config.yaml
crop_scale_min: 0.8
horizontal_flip: false
color_jitter: 0.2
num_classes: 300
beta2: 0.99
one_sided: false
steps: 11000
Rows from block 2, named by matrix and row number. Rows with one number belong to one neuron. Each number is 500 + 25 x the weight over its row's rms, rounded and kept within 0 to 999. All counts start at 0. Numbers have three digits each. After the name is the row's rms in percent of the matrix's.
# u: gMLP up (value half) (model.blocks.2.mixer.u.weight, 512x256), inputs 0-85
# v: gMLP up (gate half) (model.blocks.2.mixer.v.weight, 512x256), inputs 0-85
# out: gMLP down (model.blocks.2.mixer.out.weight, 256x512, transposed), outputs 0-85
u.130 103:489463515493477487484508472506458515508481491535512528534567520473500477506520514514495518485534497440471481527469478515545507531483522481501547528503497503483514491491493510478502502469507511505473489502492476504476505507517518470480515469498542506456498474
u.131 092:518516567507547512491486539475491518502487500465497475504500512489513475516497516490487516449526501498469506481533518457499503490510480465474514492507483536502536528516509516451523532508529486492601502484529496573466569532499531510510551477476489512495494539
u.132 098:477465474506540530515507532515465506546486492497502510524504485493537485477492539569496491518507571448423445448482489516477467490451482498507504485475529465506486504509528477495500495482511545467486457491518477481541486457477501497538498516533503511516454551
u.133 096:498511473532513507508519494471544479504469487518463469512535485461487474454493484550529507465491550525517523524494498510487500472459506512531515492493442543492462533538486514524504512495510495557497485526468509510481454488506521527512476530467431516507466483
u.134 082:501461502523543487504537502514474473516509479494486518511469509456481504484473472509500509459493468436456499521518502527520464501487497489509496489489486505495512520519476458527515485487510491466519548450506541522521519541494539544480467488553511455470483534
u.135 106:560486497559473499466499506490488511517509507479517503505493486517529573525513508505536482503485470447500515496495486477569513505519519501505473466542490523549483460474531506508529551455504508507533502487480525467475505498460522504479471509513538470530503519
u.136 088:461478498526475476497553447484489545510528516452436508516539554491488450468481485498447515473461479493496543458479484531503481501479499525507534511493546557468504513460487460536442468449479469499515488478517514511529514477519506485509496477461482517499484499
u.137 089:492484476507499497492490517506498499477492468455522513449516512482509522477470480486526518510446527508470524484472495516461494482455477492475506508518496484512465522500475486506506517498492503489523481515502523483531436485511494535506521509466519514510469488
u.138 089:471514466463517524496534493464500503518514527483498490492510517537532569428537505505506510527472481568456534455509489505503514504536514532517501493519488542515491488521478469509472484552532528519530506505500493494502552500527476510515490522453458489468500460
u.139 118:496480506488509498519470530475434506544449517503436510496485516471501496472481576496533537482494473455507509489511502510507515518497476499495507476510486506467468479554492537504469462495502488448458537507452575529450519468514514499520488457468530496507492487
u.140 093:473488461503494522488518470479533475519510499537505501499558514470515430507508521452476486493554505515496505494533518471473515500512447477494507490510512507509491529476503520541488493522525479490504506495527505465468527519471495482520522479521503492510512502
u.141 114:477513507519459528474515491469525517501497507499508543489530467496539519526479547497493463501493483523528537500510530516504496497532537493475495503515467550529489481492482557513503543476481482512527488476512491498478521526521542497496466475485511488517483496
u.142 092:506462541555521486463491524527507511503523508436466493462500494504566481500467519463527486452442489474484497505468480514511512498519531455560514564515483447490510499500507504487501521435485514518451499509510535495485488517511477523535512530478533506480512485
u.143 095:525481479498499484528489463495496486471470480518474510532435514515498495505523471559486496494514501577533500498514531500502532487464475486496505514488482461517496486523479491479557505474515432475525471501522449528504469491479505478464479546462471513508493524
u.144 098:487458537474502503487519525502510528484556503507513508470494517506502502454503522523487524501513510535503528486487501483533469474496521454505484506482452533513482478541514519477503523442517503504526472490523484512490463527518533484513559493517527508496485483
u.145 102:501480519477517517508517556510462517489503481529476544500523481538502536492527501486516525472501519461486471498490502494486504508516498502485573534505487559511501431506484503503432540485506561465523496506504550522528497478489533463511497489480538499527485516
u.146 090:495511464509477490490473505481541478517532456458526481513521527516471545505482512515508504480464528487503511528524483527497487497487550502483488475498512469475493469465519523475484477514538476526533512489509507526446473542504527548511492492511498506471480525
u.147 081:527506507485510477492457517562483510496468496476521485502495485497506463516506515503510441533508501500526514511523514474485521491523492485477518527468505536518528530555531455487523507503505505509533499500509512493482490502501448471471517490493500500429506492
u.148 106:499516453485506501484538516479484538500510502485514534487473485473518488515504518550495503485511459451522497472479473482494513518506499518481498471507549479521510521524487478488514501508531521533519525521522528486496505524524466455512514506458474473503497536
u.149 123:427501446470541504513547507462491472512504475508482525469484496467514565506506505481468532472503508510468529506499507515497509502518492541510493460484449541511527502516532488468464509476505504495514489535500478470498489529489513525484504516498490491506513489
u.150 102:511494485489496513533497507525499479505490514496487511504544477483489516505477497504509485550505540476527520494436476493506480512512515548480484493471514504466542485501500489494497494460496471488467458534526532496512483506511470518480486474506449545522494534
u.152 100:525465554490498509512507523484461485498472522480516542535515533483526555488470515512505476488503498436470461510501476468488500494529514528503520508554465518490556502472531524496522488499483507500509482475529499492524507476509559484460442478471488496497507482
u.153 112:511496487496486515465510482545493503515501442510505503464542508526494462506528466513522509526507492462489507511458460479485506539449507462489569508536503533496487491478497530495511495503481511452511487505506503521490499492546518450478518523494510503482517487
u.154 106:494483513490472529534466477493475529509502525456543503494514478503504474551496534515534534465549496532510537543499476458475498490514525501508504539521482502455452546552498501496487480485533486499500520531478532551484462485501452520465483469491514482475528532
u.155 093:518471485504523532528502487484473498549513508499486526485503456501527554506521463521473514500537496498522491500474499494520475505523476447451522481508466501482528521538513533458512534478430471544538488517500491496473524515493522515517519458490507500503482533
u.156 097:505462478477445445493510489467466525508455512482495504542517503498471500488522503567435494488488504458521495526495522503480507461502504480491515467496490496520513501522509521524470497439475452519523459503510487496459498504506528515519484472504521503531469488
u.157 093:487466486539507453503480483519514518483493497532546447488442495465508491473562482542487464504550514478472490472490492501470468505493480522513503477517520551483474518514502489477493511472525492503546484523556540487505552460530485476508485510490476461507514503
u.158 107:548459489452461489470514465493532492495513512489462477505494491480508476476517538505496504469480506496476512494507482491503517504475477521520454487537462485478474510479552508491484506481506492575480504514532512472501484460530510553540497473538513514501536464
u.159 097:499511500485508515508498546460517551479511502501477529480485487492488531478500481487489464528465545512483511509481506474506497516444467494529457503515512486458490454504501493509518508551510470533511536469540493482495502538500489480505490516488507516493480510
u.160 112:526506496472468490481514540515512494446471479544520498464491494459514496526495490481490532523471481500445469503520495533493485518526514522496503463517457533466550477506498496469487521483469504499480517474467492511485498532499428490473479464508540483555481506
u.161 095:541531497513494485484477461487546446478485451477520486476482505487506484511467484518499501507467500505547502556522539518492473491512501501509489511473500457463514508508483487507468463489518506549524512461517477504501450514496457523518528512508487481440495505
u.162 100:509530505491450504524489488499523532480481538456500487440514500490513482516490522456527488491504489477482494506477498538457515508515517472538536523464533503521485493525529508508492506501492529458441534502464536533473518512497488459519501485492512538502485515
u.163 105:488526528521531464481480499522532463490501459459539491496523501548503531478492499482479471531563507472488547506497492499509498464514501503490467512510527502480485530467479486504512494558498438512483480454523508498480487532488477498483502527513440510533528502
u.164 098:521523498474545512483481579520455516503534522481515522475561495502481450479501502509532480494467495524471538490514479475491467498466469510517500511498516552467506497410475509496516503515509530513472516460546540481490539487481481479520498494499472496521493532
u.165 114:546494492466435503459463502552535498482531478453495527485544485516478521485493473475521511519556502516514527505485537483520491508474495521513499491502507500479499504515552512482497478528510482474469483474492497477446466500463492518525510483511481501492493502
u.166 087:477549527483504521499520500486515500516504505497477536500462505462487508490529556487521470537453457523521461484527473512511526506487484486528521526533523509501495458528484471494527482507479496449497495486451474510473484455503474528527516504494515491534542484
u.167 104:424520475521535499506502488490476507516506530523458501498470489523526505487558477531532523489487503485500544510512503500461508468489503500498516500489472502478522496484490492476500503513538521537470480488509528490491512446502489464500474487584509477523515517
u.168 126:487525490476488490490485525524504496487522503474513476490511474507514469528472502509499487484499511501443537516477541510493470511548543523458490469480506514471564499496516518495554484475470522492491533497494444515471517500476468494465467519529492495484469549
u.169 127:531524498514538518507501452503521507529483520536468524521507480467489530502494504441489490489499539524474477477518523510517486490463501460478524516489486503507527498501487500492517458519521503533476508518531494474499516521502508475543503474482537537507508508
u.170 090:462529483477502524536468474499537480509531496539473497477453514521496504525495516525517541489482439491502496506499482530502540495486516526516488487490497458488469469510448492528506440528503515468493498491531489534469553508488460459489526512501538518486474526
u.171 096:537506515486522473490516481494489493476511554504500478470580502477494492497543524507492509448523476480514480467500501513521472483469515458510476497492497511481472498494487504490534467478497514467531491490524496473542492521513511487483459483502492494546497440
u.172 103:494502484485479516511477510505527512485499479503512513482518506517522504495460540500483479476477500558475509519471558495498492513472546557507519478506481532457561507471477549498493509472534495534489498436561499508489542485520487483508526492471518475521489505
u.173 096:526510480470519462530524500506536514493477544449521462484493537477493507428536477481469534501518514460486476490488502484478494495469497505471496530518544517473481515545516539466507497541505496489508496505471493522509512469494494457474469507489502490518491470
u.174 096:495441523517492520492500506513553504469457492504471464420515515498469493524500508497533509496473528562514537505507518499530542510479473501507538536515486502499518501470531503514505505526535446490511485528491518500507508496499540508449527510487540512518501491
u.175 116:535473518456460522505512513529565461478517511463487489493531502534475502553526504487465547507513514504534498485504510506470517509462519503475484504571480523527540508476518509523516568506540458544450510515497538494511537516540523516465509455514457525430524524
u.176 089:486524510487491504511527493514487467506503485507474472511506533496511480483492509502497518525488483515484462497483510493500531452504495489516480504534500449495520482488496526515487513499491522504548496481478485475522496502490526497520501452508541503446550463
u.177 098:479434488433470509494483478497499498518529531528518524490507508547504487472508512502498504502512512513506490465465498511523542495468477522479476500533517507500488541490493487503502485509500523493492491548502515487511447519479474509503564475557527471558501460
u.178 083:499451516514485498512480514485491508458480477531475484492546481522537495476523494501536491501490526559510559451495502487486488539477483446496483487473478531520506501489508447471468533514493495505504509499519519519524484493506519521515476482488521542506527507
u.179 083:491551546489526467558517489499503487483519509456519523500548501501516524523470487501519465485489480501481522491544505515503481467490478501486512456496524472515482459519514543480501487498515444498520507509482512461498488457513481484527527497528515472440502466
u.180 142:481487468477487529526511420443474479533516520464510522563503507519515464503459483469499540490503498519495473507516500497553515510491494544535507483513458492487477518501527501503454499467504506520506531507527537506485515498474519519526494512539555487498531518
v.130 112:449538510479483519513506508523511492517461491506527523475528494547516566498472480541505498477493509540491528497517485501515508550463504463491475527456527468445466491494463492502520520472538492521475499498529528453510441502526492511488468521492523495495522493
v.131 101:542509501482481501492501519518517548539504469507486524495500535534518492511486531507477471505497473526469521500514465564507480512485464506478537547522468527542499493527505489504519504450465492496481457504485537544492504470489471492504474496515509497511519496
v.132 102:502544525481496462508481471538517526504492547500487506494508499485492546478500488501518510530519552497477519515499503456468475498516485479521514537480532517493467485471478510480465498471501501485556565486494491455525471517478511504509517461490521480510491463
v.133 098:485479514512526502489492482500499482453521514508489522500509475526510507514451526520525484483491521466462500487494455530482502504481466517470503493473509551562490487496474497494494470529488502495509515516505510525493510486464488457535518509504483502519528478
v.134 095:502503483467488498475493470513518514502518509444497489481540481451509536492522526484488455514528480484496502504485495491534489481467501453526511515509456470495474531480508528489499433502465511497484519483454508479532485514473510461510525482526502476470484514
v.135 102:423477473512500497502499517504489474536527493545513495469507530485489518501511479534495480501502495474490476484491458497492466485482495524441523479496531519498484478539508489481497513521537480461500441499478478497513530522485453485507529537466464504523522528
v.136 091:532528504512539507502470486492470506510452511530532498468533485546516487534495478501514494515498492501479483504489538493501470485430528488491453500531490470495482561473483521525519450525470513511494519467470485518486470560544526461480529479497479480467534499
v.137 091:503530519478518523468486514508490526519482489499464546527501525528523506489506469501503562495493512529509501545463517525496548479496462514460406509528461475507466500492518478552521503495473512501510481549501503518473481515505450510514525493500529538553516477
v.138 081:524471516540486521487447529483457517451478492536510486554452463503536462557456461490468505541492530540496490484476504534518478489506494498467510544512535473522451516496512533519494469507481446469523472529481545477508511485552490473525498488541499471501470472
v.139 108:488499485476463537506526529547514468520546511482480534446491490508471513474487474493478476470459523508494542485485545527519515467509470510516488473488516498491531548512502520483517506475490508501484498497488448488466521484508471475486518506531539485465496466
v.140 087:473478495455533488472517481495494497485469519538478457538502494506518502504472534504478563498501472507485514494467530486518497490490470519478512512501553516488476544577494505515513495472490479532496504490490502470528531477478525517504518487487533534533515490
v.141 087:508491502472543441472536525538510466510495524469536474484493499462468484508496524533504486468497508433481473489501481470542483501482520477521513510495531484491462458488527485493516517520499476512527517525493510533463444521483483530449514516520454475473513487
v.142 093:509475494533465506464494501514487548528503472499540510534499487497538499514470451514477432530479524453540468536461504441493496486507478518528523485492487449512452478470497507443496500539522529532512479478497532494511433504514514522493530479478482460482510559
v.143 107:515539493488467512511507514557498531483485479503502471503484485521534492528522495553484550501523527459499487478488546491476511491536504439488505529527492419496513488542488493482523503492448472491524517494510541528507493487464484487500477517486506473489519495
v.144 100:468469512513547484537529532495458513479469512470481518507515517525476469486507465515501513509470477529551514497445485490446478523512493479538482442505509520482506470496515511499558501447484566467491489525479507501494523485453469512513548533496480496452515502
v.145 098:493480520487492555506508517493457518558496465524542498513457477530488536541520492479492469509520474535534546530489504501478506473446483525500519501494465504560501473501497511487489503482516526516492478550509499484516506492471479483508546504513517548518498521
v.146 102:520503494433525520502496537535510477519530495524521532489528515521557531513535534540482502497557548501507502481511486507528556534503517490468513525477509517489502467493517481498514507533519483431539521486529521518505489568532473493478500507507496484505539496
v.147 085:517471530472477494497535495502451499528531523522445506546481501517547516538484478535481499490498456546464479472517514474511517502497509456493507516501475512470551527495520493488517489494521545513515470521489486540483477481529489485539497474510493500517527502
v.148 113:529529507538507471510484440516478466495493480564498485483487492492494498525487493500511472496514505520530501523551467489525515504482486459492497526540515504453529501512430474508518470488490493533461474497493528493529528505507515520473503491499527475490478527
v.149 114:497534521483472565499508539497546533508524497488506475516473495478555488510483470506525506477469493475533490472438509528515514468520504470536496518483516492512547459490514486537551516549526474511529498514483532509510503536491484554522489524479520476484505544
v.150 103:436515479517523472480474483505526566470527507525545483530487508507521484509479500523569513465504475481493475486508478494493494478493505477494495457469473489435535526502512471562536469497476503488530523481505536496511504501513533427532539536470468509459499495
v.152 118:486536530530487558511536461492500524503512512454474475538510495459454497507502509480468504482485473468488477463517505510495507506477511512489513481482529511472525512513548505508466555456532529501488522495542507491524484516477515503521467476550532499463502540
v.153 110:513481455505528528517509510510484509503494473472439491524499469474554503470524482511534514505516491428525479515470495478490482490512530486532507506542483532473512472473511527552511489526511516509512428498495497461504462513510463491557542520454512512513529516
v.154 109:471503500464488475531451472507531527537490490480490484518475493506486507517475518502536516481508482494502502526482498512491482464548467522559470522486481483485515516496483461514509486521483431490522489453529513461490489535502471546510506469532505447510491524
v.155 093:495457503501481474460521478522481483448524523472501492533471484503519471465474520494566484515478499476490511533485481514507490541545464490499486507503503496487473504544504532485477520514507485492506480555489546489523521521483493529482534520475540519446483459
v.156 111:553521518451489537498470517519493511527500528506529528487518515451525520496511516485515487514499500452506538466508500504497496459522505530486503483450503493490508468520550508525525494484545502462502503524501485462490508505496518510506498521456503490483498488
v.157 082:459507503525547514496508527492507503499503483529524512501500541501552485491498533511525491537508506497500488523499505494531489502460463488530533555530533453547479516447474497513485484518485447503491499495522495481514518506509518470467492464507537521485489468
v.158 106:515512476520503487471495547436499524486516518504503514495465497484466522478515477503514536537493474528567470534468461486532485490512517489543450519489498497521520516523502484481517541488553489477456481474469475500501505471519466512503458485479504508553532532
v.159 093:476485510485505503480452468504533468476496475490516501502479473518477530554481518532539479483524486456528484476512525531485532515490558531484497518487500526490495518513489511480528538506485528517439489531505455510508494510494498484530505497545535463467494486
v.160 108:490479525517533468528490471501508453508506509570468493504517546491513482511504519512522522503478474520496471461506536515526519481488499470482477498510469464510511521475506520519533484481530469486526466503493493504487477497491544517464504483479500491533532490
v.161 096:489501515517524455438517544485521529496477504515521503489480486511484512478533483475505501505507457489540514531485536509504484457485486460503480535505498500514479533508515541531496487498483501485508445479559471491487492561522483494462497454536496464485536474
v.162 095:494434539465497479470452459487471484484474504514489510511530492483491471526489488499530528541517506519524500565451550525492470522568525465520501525493513553500499490478517488483476537506509490496516487523524507514528551565515493480521516441466525457497511524
v.163 089:488491478525515526473466492503487483530510475506525508501493487521503514486509484489527517507504510554513521488546446536559508525484459519495492447507483514517485479461503539466489476526494531474550485508509503465517479455512498460519517532482531478482476472
v.164 105:497459465440512527484509544466511502447500514507496499452509525542527469529532498541510482454484484537549501488480530506533508464495539526524478540518502499507497472520512534531521485484525508454476512490493518528465470509527462503539515474497514499508531512
v.165 114:486478537456500469531453452494461507540529528489520444511503543479513522510449493517535499550507510472548513530467516456472514516526474475518493515496508507487503530559529449512534473489459527494545505456476498486528470515462491495477482535510505517486483459
v.166 085:483500492494525476471520548527484462485517456508473462493475500520518433480518538522504498509482494535502528522530496452483536487498451533473484505537486528518530558475455491495425505497478506556524470464501488509508469497493514490499526465522511488455503495
v.167 103:501497528455534472533498481528471490491529522521521504506497480503514485538500496452515483517489504502486494486556481539504536491487526496546544504486496504469510511460513520424487513464497504523494557511525559477525522522478454505479523523485506516535480497
v.168 102:519516521464530523487483494512467482476503473493535515503465496547464475496524443532495498493501459553509476496492513496520483445496499467509453476482532522518464518460501490473530497530474489483481492464522511505494510485452474521494533519496498518460506498
v.169 100:510462522479535466457535502502518515487504484521551481476516520501499446484515513563538545466498433441523502446484525524497526510500540535480493505514478476522515451498490515492502506500517554522474497536517498511464492443467517553475510515471468451545495487
v.170 082:464528507503504519532504484521546494541520481464516541559460490497487478503501519494496487508491482477503490476512516478524493512487545500509458508492463457549541495536472510525476508516455473547444508500490537474540514474457499484494507494507498520471538518
v.171 095:525487479500481523521516506500525517462480493490505464481497475518515522502495505503511555521532536499473517467445541507480462472512509514513473503490515539522494496503510518497535504481494488519497432512501455507492520495495519507512499511497461508502511448
v.172 106:506530479481489459487535506490509505492487530513510478467517485490477460467532534508500488495500490542547550479521478548477469478476501535469539494507526519477509488570463538499471506494507472437548472477467544529475512518491459487483499451508490480516517500
v.173 101:535480522495532461529503522498500549492519528500505500518456524468487523493478507505464519502534508451509464482489536482502516535504534532464473521511535493530493504532507540504494524552527450470536487467541491511537510479517479474521467512497505447489468504
v.174 093:522517497511483486499495497487488553529505503463491501474488494536471514491519524528469472538508484519457449491532533523473490515499536503537491527483481508487476507486524526502503516466494495481470499459502477498583503469514518489471494477519463505468520484
v.175 095:457447494482513525532511514526473523504476538514524524523495490505510504473530500489500485484514492449533506535498458500434480510510466475529554552521448524507479537480517521501507487505500532478491514491481515534462523499527539459517491482529532526438477494
v.176 093:483516504478508512523475522489470518517468464479459476490501517542498492501478514511482516472505454511506476507474523563460494516536488472491453493442499560470516496520493508496516534450499499523546512516531501477517516504541504500506495500506544501446528520
v.177 110:515507517482517487491473538548519509484532507500498503486465534483544537511496528532528494538507521499468503492520528537526518527515530496527512515489476504532503461473537526493491511527508499487471484472484538522496505497517531513495505511550517548555488536
v.178 092:498498479482544494518513478485497479451492502491462517453468442536454511499507462493495541486499522507509562484479495506488508495464492505481487468499538508492509555518538466494450501526483517444478494477521492500533461465489478475505548521513522498528491522
v.179 086:527513559505509454521536563524500506526525456501463503512498478472473510478492494461484496483512472491487466535500495531524504488462499486482550571495516473533552468484465464530486466505485517527551503505510540502496496511520538488459495444480453515522514519
v.180 108:536475480504492486509533476455482480528511567490495502510505471460498466486501499475484521506522502518520511463497501512533473497495520482508486473482476525474488484540518466441489482460516492496486496543549487529512506495454495555523498518508501508511527530
out.130 099:497499515485496517541513523486557503479500476468504459462477499511486514514527518533540501521490519555478509508503509465462515488528484506460468486515527499485513496546495497542525487521472514514482501512470496471486479467517508518535528492493443486539520535
out.131 096:525480473447514476499553487507475495491509514471535523524508487537495499513472434496476485507449494460509461484478518522530470511490519489542496517489511508506477511498477538536488513524526541499473496480480543464503499478504490488503471563524508535482469472
out.132 102:500537512518494509476510493456555499521498466467519489450527524530502534508502476468445520459516489481534508474518497511477488506516488460436510515505506500524521487433494519489522490481461470483500499514497472498520472522562506491504518450524507501509512519
out.133 097:482517488456483531516518539503508544508473477524512513467482504540530515520460466525498506505548465502484525520470516477491485494464479518452489527493525462535457494466500479473510488503484507419499500508466469464478532487472476486494547493528511487502499502
out.134 089:507517483508482470489520542505531501472516487526500522472495469531516499524498469498462497459510506532514501466474471529469533443485494477502530510487477520533510451491540477505529504476534545548484482493535477518482520482495463469525521497483467459488545504
out.135 117:467460480497521488526551489496508491508493486530500479495539506472514513494455495511458562499476537509530475510502536502450500515513533496469501479454502549545494479549483515446504482526485501467507474497536453475498507472508518503529470537516505495495524487
out.136 094:523507492482519493520509483498499435504472495514559531467499461519518546516494526493526517499495469489530467478480544441511528509549520452490476502552479487514522510506512527487524472519518481511487545529483482523501491537510487469546475508501518491506492513
out.137 098:512485494516489524504555509539476479496470512506483474523463518504516484513525492514522479542481534495469517531566477482542554496529517499529497480516519515496537475480542482506514491522503519525509501535459521460474513467470487501508495489495464494464520476
out.138 095:477577505533506462501524540535551485500473513522519470475476514504495522513525489502493526531476522445487520525497507492533511503523502545520453536460471478485525496528486490496509496432479496488531489490512493561517465472474531485499500489480507512539535499
out.139 102:521501530476496504494490494528517501475569459513516485467514521492504464490508532530510473526469539499520521488499474478480497520544529477468503479511525481507524527498502525499525525503527526485483506477524440484466475548498472480500495539539482513501501473
out.140 096:542490537514489507468515508469491524503497495479468487502477444507502505500459512524531523503497521517485495513432518497514509513480561509494448516520473461484516494509469483462476526500544502495512504442473474518500486467518509489506457512489487497517492506
out.141 111:503492505551459509453522490467470472502513513441494503498511498519465536490518529536514480489501510490469493496522484488437534571496508473466511520482542499464480487507524491473525509504499473523461501482514513508437502499488495452455511495474517459517541506
out.142 098:503489462485507476530505474453502480511481494520528506490476485551480527486487481509502478541520517513499528520471512482503473496507493498450486495514545510566494537529469477487478458539523483520471504514479471461524457491512507521490478488524456482520528478
out.143 097:499512483470527484485515549481518462506476508485549521493492516518530491480497487443525550451522522423531484521467534466540523508522501462475507493486487506520522543512495504529519442509498514495490554511502492532485512502472522519511490476542501490499528545
out.144 102:549553511490482522524476487508510484522483522490475538520516515519490536547535480491538461511491467493519526477522474545464504509540507533504493492505531475470488456467516482505490491536486501450502516513471500532480522499503475500510477510461515510486515493
out.145 097:502512523459504481527499453490537490457520479474483463494493505486502470547472497447500490514483479531493486518540520498493498504488506481530471488492525500486475571477523524492544494498478505501482523500486503492508504505505485489495533467458495495444464468
out.146 102:485476500527512478550490543543446488506494513484529510502493509485538474504522521474476479499510525508540483486504462477513517532489443498537528496510484523461511552519520518506519509465469547474490498529494487488491490486492488509483514531513487511489492462
out.147 094:496512509513500508471484489518522518483507474452517544476479536479532557526540486493523502459541500461509514475506506517496504489529486498483514483499540527517543470487530521471456511478450481491514528505504488515473475465470509482514452505465540528508485487
out.148 101:482478513491531539522476503480474486471490500523492501533508526528477466497486500426517492439503510463470530503510484516496487483442511436478512535509501491471539466463500512511543522495460497460456475508477454499511533507475504505454454489493472507529529537
out.149 101:553519512522473458469431455504526493527493474514513499491522508521498490487515525532526480511501496530523476390523464484466494482494553511473478559502519495524471502517508513490500459534528497504513509461483484494504531496543478512454461483475472476498546493
out.150 093:455530484483483508510497434508483504462494532528469506518482497480486534514496551508508497473531459500495474521571563497465513462470516507534510511537488514483471502522539543492519451522547493538492521493478509498478504493497507484533500486528540494520507510
out.152 120:498456476528493499508479519479517537536477466430520511500516495485528487540480502494531513470503512513508502506476529500521478506530471475486521501439564498470484474454488502495454472485494525507527550530508493549488479499519473507551544500521534516501525525
out.153 100:546489497450516480548511488454497477471446517534515511479486530492465477524497484494467504530501519488525504498477511485501511497548495516506500506467502483465499523494494476495469473458487491518499519520493506518464464509503503499509475523492437458533513527
out.154 104:502481508472496483460536493504524520496513518542472507495500533548487470499489496465536498493486506456502502523490528548543497443476451501538532482502515501507524480481469486515522480487474495497499496517555475515520481491513505501521520523497487546546500479
out.155 098:505500488501518511515513496509516500490486482473488492500514498461503485554507523511537517519487510478484519480498548514454545505503466522515471508510528526540463530477509476481532504484533486426465521500482414495505449514467484519456435492492516483546481477
out.156 106:503510503458465513488511515496514518512476527500478547516507555514479527467476498486521492501496500449496500450532486524522524466477499492501478508483475479498500508499453499494527477484558545489503484507560487509485486520491490525445512497511495468503494522
out.157 089:560499491509490511495459467505481475516501481536496499466558503510511516484462502451520524473514450506542494546513534509524504449490521481457542501514531502487523523499515502561487479478481518484534503532534466507515526523490529505502513521499496513501527500
out.158 105:488538493547502476504480502470526544474474492523497494541494534501471514472528478514483488519520496512549489544533532524495456480495527532472504536483490506478472504511520484538474483481475449446486502513499469464512516508550463504511477535466489465508518457
out.159 094:514459463511494472494546476527490509492489505496508501489504504509508516513510492523495508481497467481533472530542516503503465457528442522473488481475528515512480560497483534510509485471508538489503495511479503488515454489518496549500479511492478519492489518
out.160 108:514511460508508508470484503481471492522514537492494547517495555461514474471497520534482537459526464490501535506482431493527505497489494449501481533530524499510516507514490486483563510511520517447472468521544521474487530524522524484518525525469471503498459528
out.161 094:494480529483515478490500505516478535537520547489518488509466517482471499505486481459488476513492516485486503439457541481477502494507493501553510492485526484526533527454508495495547525506478542528500494507487462557490452480475508529456480548482516555492513441
out.162 106:473503494530536441503503505517496486543521518528503514485499471484484470487471454574479534502505517533527498522510543460474497511466485511509478484527525485472484496500460469447513531510537522526516543481514531490508488479511519484521535531494459455478501527
out.163 101:501510526469435554490533535486520497488518502460512492484518505463518513509502492522534476480468501508546496462462528495525484511515471521437507509521538500503498497473484518469499500463534531466498518544513521498493501489456516529493517543484522496523496480
out.164 106:524522540505514500503502469505500457507492518467475524520467493503513494526564462520531517460464561513491529512531489481503529510466497541505505485480503489494470457510517526436513512522534477521525534523459493531505448492514499516445504490496480500496517508
out.165 093:472542477484473471504498493488517511468509536497455465480467488506505489525490498534498500480557482548500521511538495479504533502498484520478492457554470536485510474544498510459499513485492524508495452484503525459498533507541484472466505467504520475506444520
out.166 083:494468512504482502510505479504499502514521483497506517510531521484512517511510525504490516493544517474511478514466504529476465486506540497477476509485500510467495467524523536493497526485493495505454547513520536505519468533522489500503500490511511506502501493
out.167 100:496489450484513511526451460542508485451499507487493522520534533482524491538499493492504462537515511556476501476526507535545518519451479488486457495516505496472522521501523529512522487479484517487533534511517513502458491552532491492449505481456495487494481497
out.168 097:502546470506489511518525490518503512461539489534511467535531467451492519478502510499494508497525500507498507516532463489513494473493484492501537517474479596465481507502498469511481512498476465474502467492538534522529518482538525514478531474502481534499564476
out.169 107:534494528460470487504485482481469505478474473500497531489502515515446487504485547563531446499454499485484468509469497494506524498551519489496507539492543505492512472490512482502542548540491474528491529539505506464487488467499490476474481462517506492489507520
out.170 085:525483512492484494477556515500486515476478514520502534523504523525518500488494484471476458455491516510544507506470514505455490521493482520507512463470441538514561519503502499522514512472494509547494545475442487469452456505526464514489476514536493495524492509
out.171 102:459512479511510458526501533476500487517509494490534527506485506526503532499448486468499507508483495494534507561497529491465508473497491520482495430527493506533485519513493528497451521516504525532491506517493506471505483487481485546533508517457498497522488545
out.172 113:541464522521495481538499513455499554512481529506457480509475448481532474481512508508529544531542502517532461527536486505494509502545464490539509511457481470510487522548521476472515530493457497479504442501482473534524489510490497520520451517487495510496528491
out.173 102:531511510521503471499521498473452503501478486515487515532469481530513458488468497478499462481449501456521499458514468483518495457478514513502468504536499483495488487508480489527506535501452519513511510472503494497486511510469483446497540521486516512507533529
out.174 088:530536542504494495463493513490511456493492516505539548545481503514489524485513478488456487510519510484495506481515460541524472530493542499486470485498511507516493523552497495480472462525471506504518493502456527460547503519547476562505501461478482505527464526
out.175 101:485503510492508536486518432499492536501520474528475476511460494497530521474504474516529504497470492526489506487532487503497464497484521509551518508495470478466503514519494483468484480480449462523577539475461482521544493478545524471500466502495530484495497489
out.176 083:486475484514459492491502492491528513467494490490509500461509534511508525518520485497482544474500499517519502495479504520485481478428509505507483510494485492505470475483499516498527487467530489475448485482510501478485490489527466465487500490490488526546444514
out.177 125:565523459517511509492449464499488470520508483521520456565496503517521525496520505530470505529479517467502522464476482463444540522507511525529480524482506474469476511491469505481519462511459498472510486486505487480476504509480557475461509465475450527498487497
out.178 087:485530475491469533517492491486484477532539489497511502525501483482498508463483520474446527518524482485483493531459475469508458474538512485478478475481483487556515503493468510496489480461510508468473496466523471488475511475471550497495497494491497496537474463
out.179 086:497499482488499473501538514515512502500512506477496540488496481515500489445499529542494485524446522460525538466466492500498532489523523526562486536507521497507526483474505466521483496468533556444539507516534498524533480498494505483478496537523532500502493526
out.180 108:488537538501510476477498486535521464462470460490533508513490462506513522471506487469465525529505491557480520519521516501497471469459498492455500512504477513510486510489475459514537474499526468479484471498497551520495497511455460554519508484494508520512512457